A small image deblurring model, trained from scratch.
Model: 9.15M parameters, activation silu.
Training: soap at rate 0.0034, 4200 steps.
Data: 72500 training examples, 3.7 epochs.
Rows from block 3 of a small image deblurring model, named by matrix and row number. Rows with one number belong to one channel. Each number is 500 + 50 x the weight over its row's rms, rounded and kept within 0 to 999. All counts start at 0. Numbers have three digits each. After the name is the row's rms in percent of the matrix's.
After each channel's rows are labels from the 100 images, of 14976, where the channel reaches its highest value: "top examples" is what is common among them. Only what is clearly more common there than usual is listed. The data: drawn branching plants. In brackets: how many of the 100, against the usual share in percent.
# convs0: first 3x3 conv (model.mid.1.convs.0.weight, 384x384x3x3, each kernel summed), inputs 0-191
# convs1: second 3x3 conv (model.mid.1.convs.1.weight, 384x384x3x3, transposed, each kernel summed), outputs 0-191

convs0.132 083:461573475501484481534501524510410551571444572440593539497543511499467464516395520541490498521401460548543513459517483553462601569458465414568489581520477514478541495524446453426490435534526573506517492435534498491488491523455513466514475476526508384514595493453517463477526510457573493498516556575495512521535438488501413519415464548478521573463490515455551472552469533469457552591503443474584499510529519504512498531518447520524537477495462437515528448475506470439467443533468521420464579514546478572483486433576528376561516554452436499464498596419469447417531516529524500507
convs1.132 091:448513487517477509481487550506525489421409485459525528510434478504558559475576520464579479493513534565399446500485567533478487417533458464527483545577505440555515578450468510476522490523537499494546472516538439507539471534531470470566501538453488615478515500623443392387512508601485508427444446489480496474436468549507550521541470594496488425483419450523461542504563536535509463452514509437512464437453549478522461394615511551536451521458466535471526476588516442538591475504488556518463543522513450399515453589487513495461441384545529543510620378571422478503466627485436555544
top examples: two-way forks (70 vs 42.8)

convs0.314 086:478406441564541456462517390539499527431390545532421474451485484421500499463450519406420522538411512511526436501523499504504466466511552459512524529473490525532524514549587511363564460496497513512592485426545482527419534476521496373484477405555486343489486534384574539600476518592452537509460492494453549512523479479506464507517511422454470511397500517521481557454419535413397553541433531441460446483490525520515471470566477470471410517496510488471511415424507460606553478659549514487515422429544531474442452485380586462535462492525558490415411580433537469562530415654575514474
convs1.314 087:609504562409503527508477625390505440535561493505502444454414589505495449560493559581459542460569471539444524489518547511634490512535445534564474469528536613498512457501368511497501554514518550556428457495474426403513446456480592568497445495464459566450487457542434510438578518437563552550615522470577461522456518436499533515445430552568475502508450523476528444434461470535583466423423470544494518514562491482524537456572487531574610434486528521541434597534462462516498450445505500456441408517516450520416513432531457446462520431381463495512610404528534535519443582485443545529
top examples: wide (48 vs 16.6)

convs0.213 077:463452539454521451561511559454447490582538467560489545534498465455562552539429379476398436521442547490473509487475431509481529584517563580439459431577485508425491462407519466469495565595544496478517495470553642491475485527552450465505502523432441487525444515441473523477497513493492555477514464499502583470466526548537572489538587494473427472610472482578578458501530408473544606498465581475508504515492515555568503498559505515498531481405499474476514592545474481429531440384453448456433462471478464451573467601586615467489496498493486561522557529500513501488567472465482527477
convs1.213 078:578506511473494561526465452500523487427463439506557538532492556545485503612514513482450550442485459488428530550518473526474431485570491551483563555500449462490443504456487506475496554502500465524612557446454484479579538538559527541422515501532568458496442420541510632458483505515468442471447531477469434463459498604413453541534466466374518470550429594543475481481414466539449504500451429582584471529467604422409504638362570548443604584521505587556494444526493427450585440483608504544512601494498459515462515525498443498435448458487603518597440479326454504479464534507523458532
top examples: night (86 vs 20.6)

convs0.104 090:445487462505534563577536466504547482454516430509523526518553486563523586546524505573534482532455470435569507519571536502559484511531517573495550498492479450492511465486490424444509511467502565514511492533534492524531439530492538551563525528461499518487526408562613504491496494368490527482577497479528475493456483496410612499440498429444513451565445538422491555500511564499472518547504512576583487539520578543521523441448480438494410444479470530483467604450457530583534515567514477558503553479533475478366570484643542563509479557511551496534514446476551441471534430479481484592
convs1.104 092:529551483501446464481364548429513523533578465477556441554499508391493497494555568452528485560491492571517543461404532452419558571403512456570458503608588506432496573528550455463499537494507429432494546496532461427428585397543426449530442470506474526491538563443480507529552585589478464521484500545442519547546453499485471394479552461546482454486503488545578468524571460526524483431488541417417439430466553492569505464441425441513519534355471420482573474563597528444562484502468492503455439435493531506525584402442486419495506517439506537499443503457488592512565535481486578470
top examples: night (52 vs 20.6)

convs0.89 101:521414525465550476370453538563523419533517557460453452470556547442530530450414541514438460482491512533485485455427466505548512419580465526480545464574479434512559493499518493511493526511536451540454529516464445520501539499520413522484399589432452450417503525489427454505437467514524531431543630532468558460474473521524546543551464484370447518545533422608488473451518558466472461450544464598440558497495523526545631522521492509555498560489587435593521480600477552482519485414516463433542487472448496524542545484403534489518474505497515533404524521526432567442466588447479478539
convs1.89 103:482562367402444445401444447490609504535532529599453564511586598502470452571480519479451494536520410520533529430543401494363507461510542517426538485465481451486515465536513484596537474446470584571521525595513488509447457472546559498454501536553552492544540455472528513464475474545439510508417585502518522488497583525514536441458513541532534491487511510473421445561514432508519550536505642436514527502427482419463439485536525445540523511485473484457504491450501506551421490586504535572409606460489517543513487570482498473527563558473510466549498540442466449561456433501507513478
top examples: night (65 vs 20.6); red berries (45 vs 16.8)

convs0.251 081:484484447507437548526471512488555512544577477479470496407549560563479527515526472588530511584527535570527522520550526491474566530534532433493432520590517533548453524561446457411469548426555488542580504551555512487612456512543423555426467493441466521515496546497478516489538444468489464486530530528486530461541547501410567532572422483467538574510464425543510504626630519479477518468583480500502478497448496436512528597491446500490585516492415470518481507550470498413516537475488368509410456527578440583530493496501473476372565403490520533514525546555591517433469394481556503531
convs1.251 095:454533537502498516501570451561463540465486547441478534511459479513532437498447508442503424487414458500462439559505388463490483594587458481491492559506360412428495574496597447507543493581460491482495470477546568521454533547489512429496538550557485483479511452458461481483462506583511514507634485508546469590445470534526389447509466499542469429460465510538624606430474522373478524497485551518574511456575573514511490488481448605512421594443492570526454461567497578522503497410498592458572513472515550462506496530509494456482418594538438380532437521487445529478470541509511495457
top examples: wide (39 vs 16.6)

convs0.99 157:483564609568483475488559483521501551594409531444465495494537478517503453554465524558468554516584542425491562618378463543526587538562451618451553444433497514441422349542483555434547546552466517524504542514494530446506476505553492546512502544474476502476521458474525473575486561511467557542544498475493533533500514502475586556577475481558561501463484462527444559559494394575496434490504515482543351523504511531518590571446474476456477517477522551538535466516576451523625460349479523522516492487547491535581508532610521481497466350493524493550454491493523539504533476526536466537
convs1.99 127:483489454410514551428450565484547477597469470594560564539508461518515554371453564440517576443489483493545484387482534530418477484462452526590452468528578543515541502520478497526521496542528445523457410479481558501565423499477577451495475499482524528414489439550418448470453438523493509479520492581535444485598550475566511506506501548386437428497485536507422515499432520550517513530522573484414522523490500498388400483556485492591514505494561477395395570550505608567537451526530466529516545421531497469424443506433524551466548507516412556531461493549528417446549525473498559579
top examples: night (92 vs 20.6)

convs0.184 084:479390532582498519449495490528535440496546522576572541492465466535531465382547529443519502526426513474512454621560503399481544438540505464525483549474526546551505510534572468559541445463439567474577599492358472487596570467428491579481536517456568502571462494514600576473532487562480483445546398494431577468584509483548478511430452446565563556428500525521499411516492607463456449582553541513478521535464509406486433533445523632482485534514572511512507393446445521511504446420529528429592454507543437589540510632480325475490482481517496517463482488523514472482388520627467510456
convs1.184 084:432616467496507495499526487425504511518444430439502452535536618469556511466516502578493538537552538529601503521513431520482521515475558552431541458493510529544546457539515537426518449550464461507572526502705488436398463476595590451525484468530442407464422434512486522483474517419424478452478523539530522541555613486462446386553457512503548528481474425496500526426486514553473531573498451464533521607489510602536634507469529506481494425521429573540560520562526482461426470556503445448482541447498514457509511397470504544475545537565495506421547626522545458542546515465446438532
top examples: wide (38 vs 16.6)

convs0.226 125:548430587472465628487412530484464474501483493595462532481508413469529466396425513444631407530498406496449455518557560522491574498531510483551535502482621418502503516545580464492512476473426458508528425424455560377583470505444512491515490546456391478475526465525449531525595507585496506512560493552518566435568388477520607474519508462536504565506476608459448521446488452538447511468495531524535477517475499503498504489457491527422359566531576435463473440513499496501539441552467540381462550414581436542513501519486606484470573567539457461426483551481493483533486436495544463516
convs1.226 101:497598472523468380532575471442478480372450460505478507429447601542465428525559528555449547387433495470589596486506474400453473525452464530513464443503555488520494551517403482462452488501513480526513509586533486536489597501550557493531481491556498536571509517546596437436458538459554528487455528466540443576446550510423456519418519455438508507529482450538524469492543549508488527595467514442512565552485545491539536452485400505486486466459483551551483417567457443493453522478476556586577496580461548509533439424523500490508460552466487522508495481490459511530417468464441475551
top examples: wide (46 vs 16.6)

convs0.31 131:446492379410469471578459443609490432612535459456460515486443442463490436525552552542521484518464507427468542478518459540502483468481491508462446471543349447382506508534493557538516570462466461526460551655399513516449506412479457525511453446522583570474414491639438559455439564485472554524453554440508464524439559502470488515485511534469502504460461548518463547435596425530538507552542548511458513486463480516473486531467479562543632476444434466473467544463528578471440452454473489530512577532516457523481544494481506550628494467477494471495515531504432514473568424460449546440
convs1.31 116:478560518474532542417535442447525499477444521400527508476599510486474466507429482464444439518520554485486486490494392391456522475489533494561626448550517541600435494491501479443510494494535511461504452551529536564460536524437471432459469529512437518468516645425585550501459544494474599541578469572543446536527510546526539451452457429531418429463572525582538431455522513442489500505463531557535524466544416516614457491469519492472419478502539480402574534586469447515568568525447522500520474427494498494584519504469571425587537474518597496526496536544523542509505457534587371510
top examples: night (93 vs 20.6); narrow (59 vs 16.7)

convs0.356 110:489418555440532453482460435513578524528479530468450472492464551525487524437460512512573546510463586428459534501488419549482444491518459451502571507447496552422491494511542438480478475518522484553481523530469457494555491554469535600481497506484624452479545428445527468478485421414536444531516503488558500459520486423526545484590567513599564642482523458450479569591586523507380456532549564556466479541508519477555483545517533521574432544522458541479525424531493506499541457571614423433473469581512487503479581382424494542528418487518503565613462443473506554570485436532483529449
convs1.356 093:516540409480508572505510430475443450575527470494499520565467452552387508551543475501475462494519403494482500512499505475493562515510543577477478578539465538506483461432492493386575503541462582509419492558549485471451486470506495492534510423436462453464455551456484487515561487527395611556447427533404524492419491508503550564400474536432596483490475533521530468476466444494526582414546456456462608516403583448465594493481484546497579490497500553483449491475473577434432494420489502486533473458506470492567487530621543479442557552543515426503520537531473492467478515509491438517
top examples: wide (43 vs 16.6)

convs0.211 139:540488554439458465477492479520482443465409545543465452498413575549448610490380512511489484425523500472487415420520473679487562475575560466510420476523591574519561570482514524520501491479467463489525466406542480487542449524430596626507559526483529529532482457554501520506515435501518524503564472532498412449646475516558485564539554514504607397505464481446395472486464543467484580457472389453471435504465521528512537571504452548578453489512521487551530491488454490486530476537530514590486496527509471504445368459525507510530470462687508493471452517460453522539505447492422479513
convs1.211 098:500532475531558525431470503552417508470482485413415522451469473484557469469597520445493431509520477476516587496498517503507538532527495490507454571515532569510563514497444514388557522540507485494390521482528531516439483414482547407466552564453493520571470537471554458483516443511462592468531516497552537562487556487555458516477486483423378488441505438456550489542422530564575518555445425491422478547563475575568567433527474587394542598425473565415481445537516595446540510526470480389570474530479487452570501496429428442500438493434469449500463517574463427474449498459456433529
top examples: wide (36 vs 16.6)

convs0.97 075:472445556534543499472494438450513462442427487488473399538451460452407495510501553511511406404503461550475425506483530505533424496484519594491448463484522523485502511492518355474459492438473503447576543487471516404625601641391456608441564367508463425495581472456496494585613599528530402468536473503461499541484509473493501376506509479442429455512447487556535500449502464466560598531503542389535461515562435498490505533553435525465540429513539468535498491488517532532538495493513546588457525506506491559479495524539486447464524487429497520520474393440448432562419549521547440371
convs1.97 085:515532483488476526547542484628580566483537545429511536402503475536487527562572442559449580507524515503479548579501455512517555383480384479391420438455462531527505481538497542492531448452522486533468424567487559491385489480560435467522531515423517483454497385540531575538477432445446545527500507468475488464509411509479495503483558527530530515549628515479489458413482510446469557510502462605539498491494511521479498518446545556535527518526463503454556477498497479476473541504538492489405435502454360492498589487477411621421545560458517523538501513584506628457560449557504582516
top examples: two-way forks (72 vs 42.8); bare (40 vs 16.3)

convs0.45 093:534429522479537457462567442542461393480596466552536477487542581622530505488451566520480551430525485521517496494523551532447490510456451485461550528527444452537522383504522514490515476600511524518521537628452481540401525489548563438543475531482531498589431616551470467581391459535461499534541540529505563528439591457449570504466527549439509510530509502538428523467523613456521474494519540535466514521510469474543549489518469437493516554455503561487444556538509517531438544449501424474513496516525541511559477463437476467464475469507500495479532522465494579452546510478483477559
convs1.45 097:490461531535505504371481516554500501608454404539477517525479435472468460500520554475511516537542489488474459508436506461512559440473532579522482540525410440443457543452439542510562500497439552542390430513409442493485477578534575496518556495500436505452524488437396570538501514517502480536474505567490548451524489504511487495536500393483567487456487505484580568565444522546610455540537564608622410547475509487421530521525518535524484486571480479459462474432535465505574463481590562493449559531482293537510500509476492548449500504495552472488539493506492480517546431567493514508
top examples: two-way forks (86 vs 42.8)

convs0.204 074:581458437471354427553443524521447419557494462473484532475471451477485504541476557547454500628432524470461522480445477530471565470543512460497453489531546511489514535575540551386492338575447479542643442519544482562497516549575497578539380523486589559476442478543507479624499501514544519512564494574434426423598523473497586472545495531516480446487444460458499498470606543470472516506434498510511531511510611487555491577515478547588537479526479411399472469465494536372508482462462527592501512529526479439511545528485519552525501497545575576472549541531419518438535499509529417514
convs1.204 079:520431524535541597460575515484495510493475490464494525524470515571501470515553572522617453382460481503503509499495633470519463460376452558526546561498451420453561469556482549554540575505513477474509579477486486476501474529373591469532646510564500493466533501555445551487556464449488534524592504486454487511329505511415493520422514433468526560448487515545548468579461513522557409433546557556477522524497495508452480415507442453463440492451416527524491409518521506506393482457494443481497521491493452546540526590477532455491464567550357455444493397510511571540489504474442629470
top examples: two-way forks (73 vs 42.8)